A small CTC audio transcriber, trained from scratch.
Model: 4.15M parameters, log mel input, arch conformer, norm rmsnorm, activation swiglu, moe expert_choice, num experts 8, width 128.
Data: trained on short made-up English sentences, spoken by a formant synthesiser in many voices, 26041 training examples.
Rows from block 3 of a small CTC audio transcriber, named by matrix and row number. Rows with one number belong to one neuron. Each number is 128 + 24 x the weight over its row's rms, rounded and kept within 0 to 255. All counts start at 0.
After each neuron's rows are labels from the 100 clips, of 14976, where the neuron reaches its largest size: "peak on" is the class under the peak. Only what is clearly more common there than usual is listed. The data: short made-up English sentences, spoken by a formant synthesiser in many voices. In brackets: how many of the 100.
# gate: first MLP gate (model.blocks.3.ff1.gate.weight, 336x128), inputs 0-127
# fc1: first MLP up (model.blocks.3.ff1.fc1.weight, 336x128), inputs 0-127
# fc2: first MLP down (model.blocks.3.ff1.fc2.weight, 128x336, transposed), outputs 0-127

gate.4 [124 133 143  96  85 125 153 117 154 118 145 126 156  99 116 171 142 176 120  81 149  98 135 111 165 113  92 136 148 166 159 125 127 124 125 132 127 113 132 166 111 167 154 135 175 109 134 126 105 133 153 108 125  76 119 140 128 134 113 121 154 133  98 104 146 111  95 139 107 123 122 146 108 164 111 110  86 111 157 129 142 103 105 124 121 125 105 121 120 110 117 129 112 147 130 145 165  75 162 172  98 138 138 124 107 102 162 138 146 110  92 121 148 161  73 145 164  80 104 118 155 106  95 136 170 149  96 145]
fc1.4 [146 130 114 171 148 150 147 139 128 148 156 150 154  71 157 160 105  87 121 172 106 107 134  84 140 114 139 124 162 116 136 153  86  81 125 137 107 118 126 133 178 130 126 135 134 114  90 108  99 112 147 144  78 155 138 128 123 132 104 149  86 128 147  84 103 130 151 123 106 120 151 143 156 149 125 132 187 152 148 118 102 130 135 131 137 153 135 101 142 148 138 170 127 139 126 159 140 154 121 127 164 151 147 112 142 146 112 124 114 123 131 186 165  83 100 140 131 156 130 133 136 137  90  77  90 110 104 125]
fc2.4 [151 123 111 145 125  59 156 100 122 143  87  99 132 158 129 159 118 154  93  97 174 159 134 113 115 121 137 119 109 159  96 124 112 149 124 145 171 132 127 100  97 115  94 158 147 144 123 132 128 120  97 106 108 125 155 135 128 136 148 148 111 108 135 176 172  79 127 127 160 119 117 150 146 148 156 104  95 119 110  95 116 125 144 108 119  82 120 131 127  93 118 100 132 126  97 110 102 122 123 126 114 140  96 166 124 121 159 118 107 142  99 158 111 134  99 133  85 127  76 110  85 150 116 165 149 166 133  78]
peak on: /k/ (54)

gate.306 [142 117 110 116  97 133 143 127 119 123 102 118 101 138 115 134 138 146 142 111 139 111 106 117 136 141 144  85 128 209 111 142  95 152 147 167 174 120 119 123 113 147 157 116 160 170 130  72  92 169 152 133 111 141 106 158 168 117 179 104 166 143  93 124 151 167 141 134 102 125 142 127 135 129  83 127 106 132 115  93 128  84 133  95 120 105 143 118 114 109  94 133  97  79 113 148 155 105 168  97 111 105 165 154 105 144 124 142 103  93 162 146 104 146 121 157 149 114 114 128 126 129 130 117 144  98 126 128]
fc1.306 [117 113 133 139 148 115 128 137 138 137 170 137 149 136 118 123 141 152 111 140 111 140 136 130 127 149 101 144 110  57 141 114 151 138  81  71  90 138 112 115 120 110  95 129  71  93 119 196 163 110 104 111 154  96 147 102  93  77 110 122  78 128 161 140 115  82 105 148 147 145 142 129 109 116 133 138 152 134 120 167 112 136 163 148 149 148 121 133 134 122 163  98 154 144 129 144 111 184  87 151 158 123 104 129 153 142 136 122 129 136  94 134 133 118 141 109 106 126 120 128 128 139 142 130  60 133 137 109]
fc2.306 [103 133 152 109  98 109 153 110 117  99 148 115 146 127 118 125 141 109 166 170 112  80  87 107 144 101 131 138  75  93 134  94 109  65  98  83 119 138  93 159 150  93 119 100 108 109 118 152 187 143 107 140 149 150  86 166 112 149 118 106 122 118 131 130 103 108 131 140 131 112 111 136 139 115  70  99 158 137 122 136 133 141 137 128 152  83 106 139 148 136 142 118 161 133  91 120 110 116 115 105 135 149  86 142 153 119 102 143 160 124 117 141  96  86 147 168 137 145 116 122 151 158 148 132 141 161 147 107]
peak on: /k/ (82)

gate.204 [109 168 147 115 131 103 102 123 125  91 160 137 123 125  75 154 165 113 118  92 104 168 118 171 135 137 116 126 144 112 141 124 173 136 101 166 126 127 123  97 125 140 122 136 135 115 140  96 176 151 110 115 110  83 107 109 198  93 141  87 132 113 120 139 132 124 142  89 158 147 159 126  80 115 148 124 106 123 104 109 154 141 113 122 116 122 115 147 121  85 108 120 119 154 150 120 125 179  81 162 177 114 153 103 158 124  96 149 107 162 159 137 116 127 107 160 129 138  84 117 143 108 144 110 122 114 136 144]
fc1.204 [141 154 112 131 122 117 161 144 121 159 111 132 151 154 108 126 126 148 103 151 116 151 166 118  85  76 126  91  91 130 167 119 139 120 146 111 151 177 137 119 106 118 146 144 136 160 126 115 109  94 121 133  83 120 116 128  98 120 127 136 145 139 143 124 111 157  57 136 139 120 159 142 174  65 125 137  68 152 118 155 134 136 168 133 120 160  83 120 147 145 133 146 143 135 141 154 105 129 146 135 128 177 133 148 109 142 134 130 110 132  48 170 164 117 126 119 136 112 110 145 106 152 148 155 127 143 138 131]
fc2.204 [153 145 143 123 160 164 137  67 141 121 115 137 144 114 177 134 133 183 140 106  97 151 121 123 100 151  99 159 141 161 119 132  99 122 132 120 185 129 167 113 160 132 144 141 142 126 102 172 149 110 116  86 125 159 166 102 157 115 107 123 125 143 137 125 125 132 190 114 110 138  97 121 113 159 143 108 123 117 149 129 134 133 119 176 160 123 145 119 143 139 119 145 106 143 154  80 135 160 151 106 135 114 125 132 182  91 130 109  78 147 143 151 182 157 139  97 133 135 152 130 107 112 135  90 130 142 140  97]
peak on: /h/ (63); /t/ (32)

gate.233 [156 102 116 110 107 143 163 148 104 112 119 133 112 117 120 153 138 132 144 122 172 142 155 121 112 123 156 131 120 163 102 116 119 144 139  72  90 124 124  97 115 100 123 132 141 129 136 147 169 166 156 112 117 127  82 142 124 119 137 105 152 160 152  63 158  90  96  88 122 119 145 101 140 145 107 113  92 163 132 154 137 128 107 124 146  86 125 155  89 110 129 135 119 142 121 140 103  98 160 150  99 192 111 111 170  65 152 138 110 116  91 119 111 149 151 116 173 150 141 151 111 116 132  96 144 136 120 119]
fc1.233 [103 126  79 114 111  84 136 145 139 176 167 122 189  99 131 134 126 102 141 103 107 109  97 130 151 118 119 141 124  74 103 137  98 135 112 152 153 127 139 151  53 122  92 122 121 145 113 139 163 141 104 128 142  65 125 148 118 124 114 124  96 106 125 156 124 173  84 173 140 140 166 158 108 171 147 119 131 120 161 153 119 119 137 166 112 146  92 145 154 100 150 144 109 120 124 109 118 131  96 138 101 128 137 130 109 119 131 119 133 104 116 122 104 115 169 135 156 100 120 138  94 145 144 127  93 151 146 112]
fc2.233 [183  98 145 137 137 136 140 133  88 111 153 148 144 137 113 112 120 160 130 167  85 133 123 135 139 128 144  82 141 143 121 151 150 115 127 145 145 158  93 119 133 134 121 139 118 113 138 159 129 107 122 151  79 157 127  75 131 137 161 135 159 125 133  92  93 131 132 153 124 133 124 118 144 137 151 147  99 120 119 149 121 119  97 149 135 107 193 133 145 192  98 116 111 106 119 154 110 110 201 109  91 117 134  70 145  98  89 112 107  89 157 134 147 146 104 122 100 123  89 124 166 126 116 129 112 103 105 117]
peak on: /aɪ/ (60); /aʊ/ (27)

gate.175 [136 101 139  90  87 115 152 142 133 163 121 119 124 130 119 162 101 123 136 129 124 135 111 143 127  81 113 126 160 115 136 141 129 101 132 110 127 123 145  91 149  89 175 125 116 140 168  81 106 120 128  99  93 145  90 118  87 154 136 102 151 139 149 117  82 133 112  95 123 161  97 108 177 109  96 122 130 131 140 130 178  88 144 113 128 133 122 111 140 130 110 124 158 134 126 163 108 164 116 110 157 119 137 120 158 132  84  83 112  89 125 134 116 116 142 127 142 131 113 143 159 126 136 158  90  74  59  92]
fc1.175 [123 157 150 157 143 119  86  65  80 134 160 120 134 126 160  87 166 153 134 140 183 117 117  94 133  99 106 151 128 122 131 140 153 131 103 146 144  56 140 125  80  73  89 157 137 120 115 146 151 130 144 157 174  84 142 183 149  91  94 167  99 105 132 131 114 144 115 133 157 107 130 161 135  85 131 130 176 105 133 114 109 125 113 127  96 120 145 119 144 131 132 150 133 117 117 124 100 134 146 152 117 137 110 129 133 125  97 142 126 148 124 131 103 122 125 146 145 106 125 117 108 152 143 121 135 171 144 115]
fc2.175 [142 113 139 172  96 133 147 201 120 122 151 119 102 154 109 155 130 101 102 141  80 133 132 133 120 105  98 147 140 134 113 163 132 182 173 124 136 185  86 133 129 166 153 169 143 113 156 124 122 112 141 134 119 127 119 115 138 124 163 157 164 120 151  99 103 113 102 139 103 145 118  87 124 170 114 133 162 159 125 127 173 136 133 150 161 134 120 130 142 129 125 140 138 139 115 146 140 130 144 104 146 121 170 142 104 166 116 136 147 133 146 144 133 136 112 145  92 169 131 146 119  68 107 113  85 103  77 123]
peak on: /aɪ/ (35)

gate.37 [124 170 123 152  78 131 117 130 138 132 113 132  84 121 130 159 137 127 139 128  84 134 150 105 128 136 106  99 129 139 100  84 161 131 125 131 144 139 173 159  97 131 163 141 112 181 147 147 137 163 138 108  80 113 109 116 200 155 135  80 154 160 185 110 157 108 111 101 123 121 108 105 119 147 154  93 133 124 162 132 112 121 121 135 159 134 114 119 141 111 149 159 145 117 113 101 118 106 138 135 129  75 104 162 138 117 128 144 160 141 122 119 131 125 210 139 135 112 164 121 141 146 104 128 147 139 134 128]
fc1.37 [133 115 113 132 151  77 127  90 149 115 141 102 164  96 158 126 128 123 116 137 167 128 127 122 103 142 133 132 129 112 151 168  78 122 122 104 123 138 100 141 105 110 123 135 158  92 128 133 158 127 146 164 166 143 134 186  24 136  91 155 132 130  96 133 116 145 145 133 136 146 109 192 141 133 127 134 109 113 104 173 145 116 124 133 112 112 142 129 120 139 115  88 111 147 118 123  95 126 115 121 121 199 132 155 120 153 124 148 113 122  86 116 119  84 118 128 128 140 153 112 121 125 169 104 128 144 121  99]
fc2.37 [124 103 106 165 145 162  70 111  87 147 135 116 107 136 148 143 160 104 129 126 119 151 141 150 145 121 150 116 156 140 112 113 151 127 135 148 147 138 130  89 121 143 167 126 118  96 134 132  97 196 129 158 116 125 124 149 164 155 160 128 160  85 152 141 136 128  67 137 141 137 120 113  89 119 121 145 138 100 119 115 114 155 103 109 142 175 107 138 174 108 132 141 160 108 148 116 109 135 136 107 141  85 153 129 133 158 145 109 149 106 130  99 155 132 138  65 112 136 104 118 112  92 108 139 171  67 137 146]
peak on: /k/ (45); /aɪ/ (28)

gate.244 [134 148 123 131 130 141 146 137 118 121  76 111 164 109 127 189 168  90 127 156 101 130 116 130 132  88 173 101 113 151 126 116 126 130 146 106 121 104 118 114 134 128 153 123 144 149 144 120 107 131 154 152 110 135 132  99  87 108 113 145 130 120 179 136 113 114 156 110 125 139 125 125 126 119 138 106 110 150 111 172 131 155 150 159 140 106 109 122 148 107 175  88 131 132  99  85 107 114 159 141 103 177 123 124 118 145 164 180 167 150 115 103 100  68 119 109 120 106 128 142 139  85  89 158 157 115 179  98]
fc1.244 [105 110 113  89 140 127 143 150 148 156 116 152 144 119 131 153 156  76 100 127 101 157  93 105 156 121 181 110 102 149  63 114 156 161 122 115 107 101 140 105 125 153 140 148 157 117 169 139  63 125 105 150 131 141 137  79  84 123 132 129 122 114 144 171  96 119 133 159 101 143 175 112 139 140 140 125 150 176 127 157 183 145 114 125 128  95 133  87 131 137 144 118 116 118  83 131 131 162 139 113 126 137 103 121 112 138 108 153 130 131 127 100 119  99 158 124 117 158 155 149 141 105 115 155 124  96 135 148]
fc2.244 [144 120 135 131 132 139 102  99 140 140 123 140 128 117 106 106  89 150 185 136 133 129 111 111 130 137  91 165 154 125 125 143 107  89 153 166 159 104 175 116 142 111 101 141 128 149  81 153 151 138  90  66 129 115  92 175  89 133 141 131 178 144 123 111 157 133 118 116 149 129 116 152 138 138  65 127 138 107 138 135  92  96 127 135 155 135 125 143 148 137 141  95 130 169 131 106 122 118 136 143 146 120 117 129 129 104 139 138 100  95 159 111 130 135 116 122 151 112 117 101 156 205  84 131  93 175 124 116]
peak on: /h/ (91)

gate.108 [127 119 136 165 129 131 130 166 148 150 150 109 128 142 123 117 156  88 126 117  89  88 146 127 137 128 147 120  87 121 114  89 140 141 135 138 150 128 152 131 169 101  92 169  94 105 145 154 105 145 115 150 122 118 113 105  97 148 136 139 123 108 119  80 134 168 110 164 139 159 160 152 133 140 128 113 158 134 152 159 180 178 112 121 105  93 129 149 144 169 154 160 125 127  98  99 149 126 125 167 145 125 116  74 110 126 130 128 118 113 111 132 167  92  83 140 133 141 130 215 159 123 112 137 138 147 137 123]
fc1.108 [107 128 143 141  73  72 136  75 114 186 142 127 114 108 132 125  97 137 119  81 151 178 120 157  99 130 109 116 135 120 135 141  67 118 127 186 113 155 148 119 137 150 153 142 152 124 105 144 149 126 130 108 149 126 126 136 162 115 147 148 122 108 122 143 107 137 143 119 150 102 125 129 150 174 141 107  86 121 133  85 141  68 146 136 124 166 176 143 136 106 104 142  91 143 159 113 139 136 147 104 107 124 149 163 139 110 134 133 145 155 148 136 108 137 155 135 112 134  90  93  82 136 121 136 171 118 130 107]
fc2.108 [168 125 153 143 112 143 120 128 130  89 144 143  74 139 156 153 137  99 121 142 112 148  96 118 144 136 102 119 134 110 152 121 120  72 139 122 137 149 135 158 123 162  98 127  91 129 101 174 105 110 150 102 129 149 138 114  92 168 123 147 154 146 115 140 175  97 125 139  94  79 126 105 145  93 124 166 140  91 115 139  58 111 177 108 141 130 112 105 132  65 113 101 122 152 149 104 111 124 112 122 113 141 121 146 140 146  88 138 113 144  88 126 130 122 110 157 124 107 127 103  92 125  96 122  88  93 122 128]
peak on: /h/ (90)

gate.261 [151 124 128 143 123 106 134 105 150 134 142 116 136 156 111 132 163 139 105 133 111 121 154 115 127 128 143 132 124 130 127 125  80 124 154 155 137 138  70 108 141 143 127 180 137 151  65 120 141 154 129 154 114 153 122 109 139 116 168 113  83 120  88 119 174 146 142 111 121 137 160 140 141 148 136 132  94  50  88 158 148 129  87 120 137 122 112 135 124 140  95 131 107 104 107 126 156 121 153  73 116 116 123 138 107 134 143 132  75 122 142 163 114 122 104 171 101 112  90 117 124  99 146 131 156  69 101 161]
fc1.261 [156  85 104 102 136 131 144 106 100 133  90 126 125 156  85  92 109 137 136 144 154 114 113 105 130  86 140  99 127 160 105 130 145 149 127 134 133 134  89 113  88 131 131 133  99 149 175 113 113 133 146  87 113  71  93 155 143 143 175 132  99 112 132 111 149 116 107 147 168 119 109  93 101 133 116 151  80 139 132 123 111 125 115  66  68  82 151 117 122  91  94  93 118 130 127 106 126 112 154 130 135 135 141 149 103 126 127 121 100 165 133  99 128 148 144 137 141 139 128 159 127 130 110 164 173  95 154 147]
fc2.261 [131 136 102 140  96 167  97 147 149 142 123  85 112 129 126 118 119 141 138 173 134 176 127 142 139 147 117 137 118  85 121 193 120 175 129  80 121 130 178 131 152 136 137 133 125 145 149 122 121  78 125 151 129 172 168 137 122 154 128 102 140 116  92 162 131 147 156 180  83 142 125 109 119 113 129 125 151 130 157 158 119 185 144 179 202 130 105 125 150 140 137 167 108 134 112 143 123 133 140 118 139 101 121 111 134 153 125 124 140  92 136 112 123 166 130 139 132 158 178 142 126 121 140 105 117 151 138 130]
peak on: /h/ (61)

gate.211 [138 142 133 170 140 113 155  93 107 130 125 101 135 122 113 154 116 119 142 138 119 144 120 153 158 128 144 188 127 160 110 172 112 151 109  79 135 142 130 104 120 163 150 143 135 131 121 117 122 128 135 142  93 172 110 183 177 129 141 129 100 155 126 121 116 175 128 122 136  91 108 148 120 146 114 130 107 108 144 109 146 113 128 104 122 135 147 101 146 132 164 126 115 141 113 116  99 163 188 130 184 185 107  93 108 125 108 155 127 128 131 132 188 123  99 141 143 122 142 112  77 180 140 112 115 148 149  93]
fc1.211 [141 131 147 125 109 166 107 165  90 137 107 120 143 123 114  81 129 139 101  82 181 148  93 107 132 103 117 106 161 127 127 133 138 149 129  96 140 144 107  97 147 107 102 127 111 172 154  97 149 127 135 149 171 145 143 123 100  98 153 161 121 109 102 112 106 135 100  91 128  96 124 118 125 108 148 133 144 126  88 117 163 132 155  94 142 152 131 145 131 137 118 125 125 149 185 101 133 101 156 137 101 119 148 108 194 146 118 125 120 149 161 124 152  91 119 153 101 135 131 100 129 140 126 192 104 122 149  70]
fc2.211 [121  92  98 128 130 100  88 136 143 117 125 119 124 141 157 166 119 134 133 156 133  66 104 146 105 148 111  98 129 118 128 114 134 126 125 106 110 120 105 146 119 139 150 115 125 149  89 145  71 110 158 152 122 131  83 160 132 146  98 149 133 140 130 158 201 120 136 144  92 160 104 110 116 174 134 144 149 128 110 106 129 150 141 109  74 104 113 135 131 143 108 142 143 107 110 152 145 145  96 120 140 116 149  90  47 129 108 166 155 102 117 111  94 111 150  71 123 117 145 133 129  96 163 119 142 117 131 116]
peak on: /ɝ/ (93)

gate.128 [127 129 150 121 179 102 104 141 143 139 143 121 123 126 124 160 135 130 166 146 117  96 151 169 112 118 120 128  86 101 144 164  80 142 125 123 138 132  82 130 161 113 122 154 148 133 132 158 111 104 127  95 122 188  95 163 140 108 114 125 183 132 151 161 144  83 164  95 119 122 126 143 121 108 124 128  96  87 160  83  92 129 112 125 169 115 110 105 104 113 170 143 137 126 134 104 129 135 124 113 127 151 117 146  87 141 198  80 121 105 129 162  96 151 115 136 100 121 121 152 129 119 113 106 153 106 112 119]
fc1.128 [135 113 179 107 156 155 108 126 143 128 157 127 136 106 116 153 108  95 160 135 124 104 122 146  84 123 134 162 101 157 136 138  88 127 131  65 118 138 138 151 124 112 127 190 148 153 108 109 146 138  82 146 121 149 133 114 150 129 130 134 159 152 122 136 125 111  84 162 145  80 100 148 147 133  90 140  91 102 180 133 131 140 133 143 122 154 130 130 128 138 130 139 124 115 121  89 136 148 150 138  58 157 114 139 120 162 172 125 122 137 166 154  95 180 145  84 163 135 133 122 126 145 128 105 147 142 164 119]
fc2.128 [140 133 123 126 142 161 145 111  86  84 101 118 111 142  81 148 128 115 153 111 113 144 133  81 177  92 122 153 187 149  90  98 135 101 117 161 146 164 127 103 125 118 115 122  81 115 124 153 118 150 140 172 123  97 148  99 142 139 142 113  98 114 136 131 165 143 120 139 117  97 172 107 129  91 115 139 105 161  89 141 140 124 148 112 143  97  96 136 119 146 136 114 113 114  94  89 121 142 144 135 150 133  87 129 189 159  95 129  69 115 112 117 114 120 115  99 148 141 115 107 123 158 121 165 110 120 119 148]
peak on: /h/ (94)

gate.193 [117 106 145 118 111 142 165 150 113 105 116 145 140 128 168 132 138 122 135 148 108  93  96 130 133  88 131 132 164 160 133 107 162 128 130 112 121 138 113 158 134 136 110 140 156 136 143 110  81 118  77 167 106 134 121  82 114 142 153 133 148  94 141 104 165 136 128  96  97 146 103 111 114 124 120 120  86 110 118 133 153 165 104 139 141 116 117 135 114 155 135 147 114  95 133  84 147  88 176 121 101 184 141  90  89 112 100  99 119 147 109  83 154  93 103 129 117 137 128 165 136  97  87 153 147 186 111 135]
fc1.193 [160 171 101 149 167 105 165  89  57 104  57 162 117 115 131 165  97 117 106 111  98 153 115  81 162 131 105 105 112 139 138 135  92 151 123 122 104 151 133 115 106 105 135 127 105 134 150 158 120 115 141  80 125 143 121  97 178 108 160 118 129 157 146 103 126 135 111  95 115 108 131 124 130 121 111 143 137 121 108  88 135  95 140 113 119 149 149 138 124  90 133  92 122 170 137 124 151 158 144 131 114 149 161 156 150 112 133 158  72 139  94 100 123 124 164 134 131 103 123 128 118 116 136  95 111 122 135 134]
fc2.193 [123  81 124  71 128 149 161  86 198 146 186 134 127 157 114 149 146  91 156 115 137 115 121 136 114 130 121 160  92 125 122 137 181 116 138 113 118 130 114 164 141 110  91 144 172 114 110 147 164  87 130 159 101 120 139 173 106 145 129 120  97 127 127 137 126 106 147 154 128 137 140 163 126 104 144  98  92 140 143 139 126 177 122 141 149 123 113 153 135 169 119 124 149 128 112 101 179  83  92 142 138 134 132 138 107 110 133 119 102 102 125 165 137 137 132 108 144  96 119 124 124 171  90 147  98 109 136 133]
peak on: /h/ (89)

gate.224 [115 157 120 124 134 105 141 114 112  92 138  90 134 133 145 190 138 131 104 181 115 136 146  92  88 118 135 114  84  98 131  96 172 108 102 136 119 138 149 116 104 157 145 149  86 112 147 123  87 168 114  74 144 134 124 103 143  71 120  99 164 129 129 122 125 113 152 120 144 175  84 131  85 149 139 140 130 146 161 153  94 137 163 123 145 133  82 146 107 126 129 116 113 149 106 127 131 107 115 125 133  93 128 163 159 113 167 111 130 143 113 114 148 162 187 124 125 140 122 133 125 170 143 132 128 127 109 106]
fc1.224 [137 134 134 156 139 152 156  88 121 113 169 168 120 149  83  77 131 176 122 114  76  77 140 148 136 125 138  59 150 101  91 106 151 150 107  78 139 117 125 126 125 160 136 139 123 112 127 165 110 113 145  94  94 115 126 122  76 113 129 147 151 136 133 123  88 111 108 146 138 142 118 114 116 102 161 121 142 139 108  77  92 133 137  93 107 171 133  88 119 136 102 105 154 137 141 153 140 131 112 128 130 149  90 116 163 104 123 149 155  98 119 150 147 129 125 100 157 128 111 126 108 140 164 142 103 135 143 114]
fc2.224 [129 163 129 108 130 118 146 122 111 133 129 128 156 111 136 173 186 118 101 119 139 169 108 177  69 148 175 121  76 130 161 128 129 135 121 135 101 117 115  85 147 122 158 113 120 175 124 111 141 137 134 112 163 123 122 146 119 107 158 130 153 124 129 149 152 149 136 112 130 132 138 171 108 133 122 128 157 131 159 141 142 186 134 127 158 131 142 149 107 121 103 178 119 116 111 107  96 120 147 141 114  90 130 158 107 107 124 106 113 155 151 156 166 153 160  71 136 163 127 162 126 133 181 167 111 105 143 122]
peak on: /h/ (37); /k/ (31)

gate.142 [136 135 140 130 164  89 147 159 138  95 106 116 151 110 191  80 108 136 141 118 112 113 121 119 148 143  94 122  81 113  67 109 191 104 136 121 118 153 138 124 116 123 111 164 105 123 116  95 144 158 137 109 114 137 171  90 154 107 176 112 115 113 116  85 143 115 117 118 141 118 147 118  87  91 151 143 123 122 177 141 115 148 128  97 151 147 100 128 128 131 137 144 145 138 164 123 135 141  75 141 108 120  91 151 115 139 128 101 168 126 127 126 104 133  81 127 142 125 106 135  96  82 130 134 103 128 120 169]
fc1.142 [119 142 135 175 168 117 118 108 100 105 112 125 106 110 103 127 131 120 106 121  61 124 111  76  93 151 121 119 116 124 142  93 140 144  88 128 116 168 151 129 118  88 155 117 102 136 171 154 150 109 114 106 126 108  87 132 159  79 127 143 124  77 101 137 139 112 150 118 143 145 149 152 130 133 134 126 132 101 153 172  89 126 121 103  94 132 170  88 131 103  99 151 157 123  93 121 113  98 113 152 184 160 159 166 114 112 112 139 115 174 117 134 148 123 118  85 114 128 128 124 114 113  96 122 147 129 125 155]
fc2.142 [103 155 130 144 120 177 167 112 112 194 131 133 159 112 115 153 126 145 147 134 161 143 113 147 130 142  94 118 143 143  90  96 164 168 148 125 129 106  82 125 118 140  91 127 112 103 145 141 147 104 125 113 111 139 186 149 173 130 131 137 140  95  91 130  95 143  94 130  81 137 122 157 117 136 136 127 128 152 133  99 127 123 163 123 168 121 122 138 154  94 131 134 108 120 137 160 179 119 107 103 119  90 156 120 177 177 115 115 149 114  90 166 114 151 102 125 133 154 161 128 105 134 132 145 109 173 127 124]
peak on: /k/ (66); /t/ (25)

gate.20 [104  90 140  92 189 131 113 126 135 148 137 100 128  92 137 144 141 129 123 154 128 124 127 103 152  93 112  79 172 109 100 149 123 127 100  97 136 102 129 174 104 128  86 159  98 140 131 122 129 103 140 146 117 147 181 130 117 177 124 129 126 157 147 128 175 162 155 125 128 117 112 116 117 107 110 138 124 155 126 130 129  89 125 118 145 140 139 128 131 178 149 110 150 116 119 139 168 143 138 167  96 168 148  62 103 147 111 146 113 129 108 173 163 104 121 123  93 106 134 116 123 136 155 156 129 138  71 114]
fc1.20 [160 141 101 109 149 137 167  86 150 141 122 148 138  65 131 108 127 193 145 110 113 138 125 139 122 133  94 139 164  80 122 112 119 167 133 143 121 130 135 172 133 156 122 118 135 160 140 139 130  97 165 129 114 115 107 143 122 133 113 106  97 141 142 162 136  97 120 146 121 172 134 137 132 125  99 150 137 145 198 102 129 106 106 126 130 117 166 148  85 150  95 135 116 185  95 161  99 126  80 118  92 129 169 114 141 119 166 103 146 115 119 109  87 132 123 134 122 103 119 113  79 106 143 113 114 122 134 126]
fc2.20 [142 114  97 160  91 116 133  95 118 105 131 134  94 113  85 160 137 107 141 119 124 162 120  84 150 129 136 154 118 139 135 107 131 105 130 157 108 159  92 129 138 131 120 142 109 158  93 108 135 146 107 124 175 127 113 161 121 123 178 136 109 152 154 141 122 118 145 142 102  68 117 116 159 148 131  53  58 109  84 111 171 149 130  92  86 104  99  90 163 139 165 128 135  95 127 135 121 128 121 109 106 115 103  90 129  90 125 136 106 141 150 155 123 122 146 134 132 103 114 110 140 128 124 135 105 105 150 109]
peak on: /ɝ/ (92)

gate.53 [138 129 167  99 123 149 103  97 148  94 132 135 122 146 129 100 147 123 139  91 108 106 137 126 132  99  91 149 127 104 158  96 115 127 128 108 139  97 110 136 177 160 110 134 118 114 101 137 125 125 149 104 134 168 156 133 127  99 106  74 143 155 110 144 130 153 132  79 105 125 107 121 135 135 113 123 121 121 106 148 105 127 145 144 109 146 106  79 124 153 156 110 101 160 123 117 117 123  53 143 155 110 137 112 114  81 141 163 125 121 166 117 130 160 117  95 115 107 112  77 140 162 134 118 171  55 135 163]
fc1.53 [139 123 133 154 132 105 132 115 135 120 149 119 117 156 106 148 133 130 128 148 120 157 189 127 111  98 125 151 129 125  98 117 121 109 151 182 137  85 116 143 130 118 150  77 180 153  85 204 116 120 101 116 115 142 124 148 186 129 121 124  90 145 136  92 141 136 112 142 126 151 171  97 118 161 114 164 124 120 113 130 122 122 161 132 139 146 122 171 120 152 147 136 149 143  87 159 104 115 150 125 140 130 129  85 121 119 148  84 135 106 100  82 105 158 145 108 125 158 111 129 122 171 139 112 120 105  80 157]
fc2.53 [143 130 137 129 143 124 149 145 122 105 116 177 117 145 113 140 106  98  88 154 163 122 127 112 112 128 154  83 101 165 147 129 122 154 128 143 130 147 156 147 127 135 108 133 137 155 189  99 125 112 133 125 123 173 114 111  75 112 127 106 169 116 109 113 113 155 161  79 156  90 156 141 145 105  97 135  89 134 130  97 183  98  95 136 105 151 152 104 108  81 103 111 122 121 138  91 134 137 150 121  99 159 114 134 159 144 108 166  95 143 132 155  92  87 122 168 128 138 130 134 154 137  93 127  98 137 151 149]
peak on: /ɝ/ (100)

gate.237 [124 150 106 145 123 107 126 111 153 129 113 144 119 146  89 139 143 125 111 116 148 142 121 117 160 106 183 115 164 162 120  97 127 123 113 153 165  99 101 126 150  96 158 138  91  88 120 165  78  88 184 109 109 166 151 109 151 131 102 138 138 150 121 150 137 160  75 130  92 114 155 117 138 120  87 141 119 102 158  95  95  92 126 132  98 139 128 113 163 161 118 140 114 170 156  90  74 122 139 135 143 105 121 160 130 134 133 114 123 122 116 170 111 131 102 135 106 132 162 103 128 119  98 167 144 153 140 116]
fc1.237 [131 145 162 119 134 135 145 109 118 107 136 103 132  94  94 155 147 120 121 116 112 133 128 132  85 139 152 119 130 181 117 125 179 138 114 120 142 171 114 145 131 111 140 143 123 165 120 165 123 119 145 139 118 100 133 100 140 145 157 125 204 101  96 131 168 139 136 120  46 111 129  92  97 136  92 131 106 141 129 158 121 107 106 153  82 171 148 134 142 105 114 162 140 185 125 109 108  99 126 106 126 132 156 145 113 102 111 153 163 147 113 122 153 115 150 154 122  79 117 123 119 104 106 124 147 123  86 150]
fc2.237 [135 111 127 107  93 103 131 143 155 156 122 159 113 110 130 109  88 145 128 105 121 126  72 117 129 102  94 140 141 121 138 133 127  88 143 106 156  92 144 164 121 143 124 126 136 156 127 110 143 128  89  73  97 138 119 167 122 104  83 117  94 172 142  97 152 134 181 117 123 130  66 112 126  92 143 122 137 126 114 112 135 124 182 118 144 107 131 151 122 167 139 149 140  72 131  96 126 107  86 135 129 132 152 126 136 134 133 123 128 135 126 175 115  97  95 167 139 106 136 126 204 145 125 126 106 126 144 109]
peak on: /k/ (53); /p/ (28)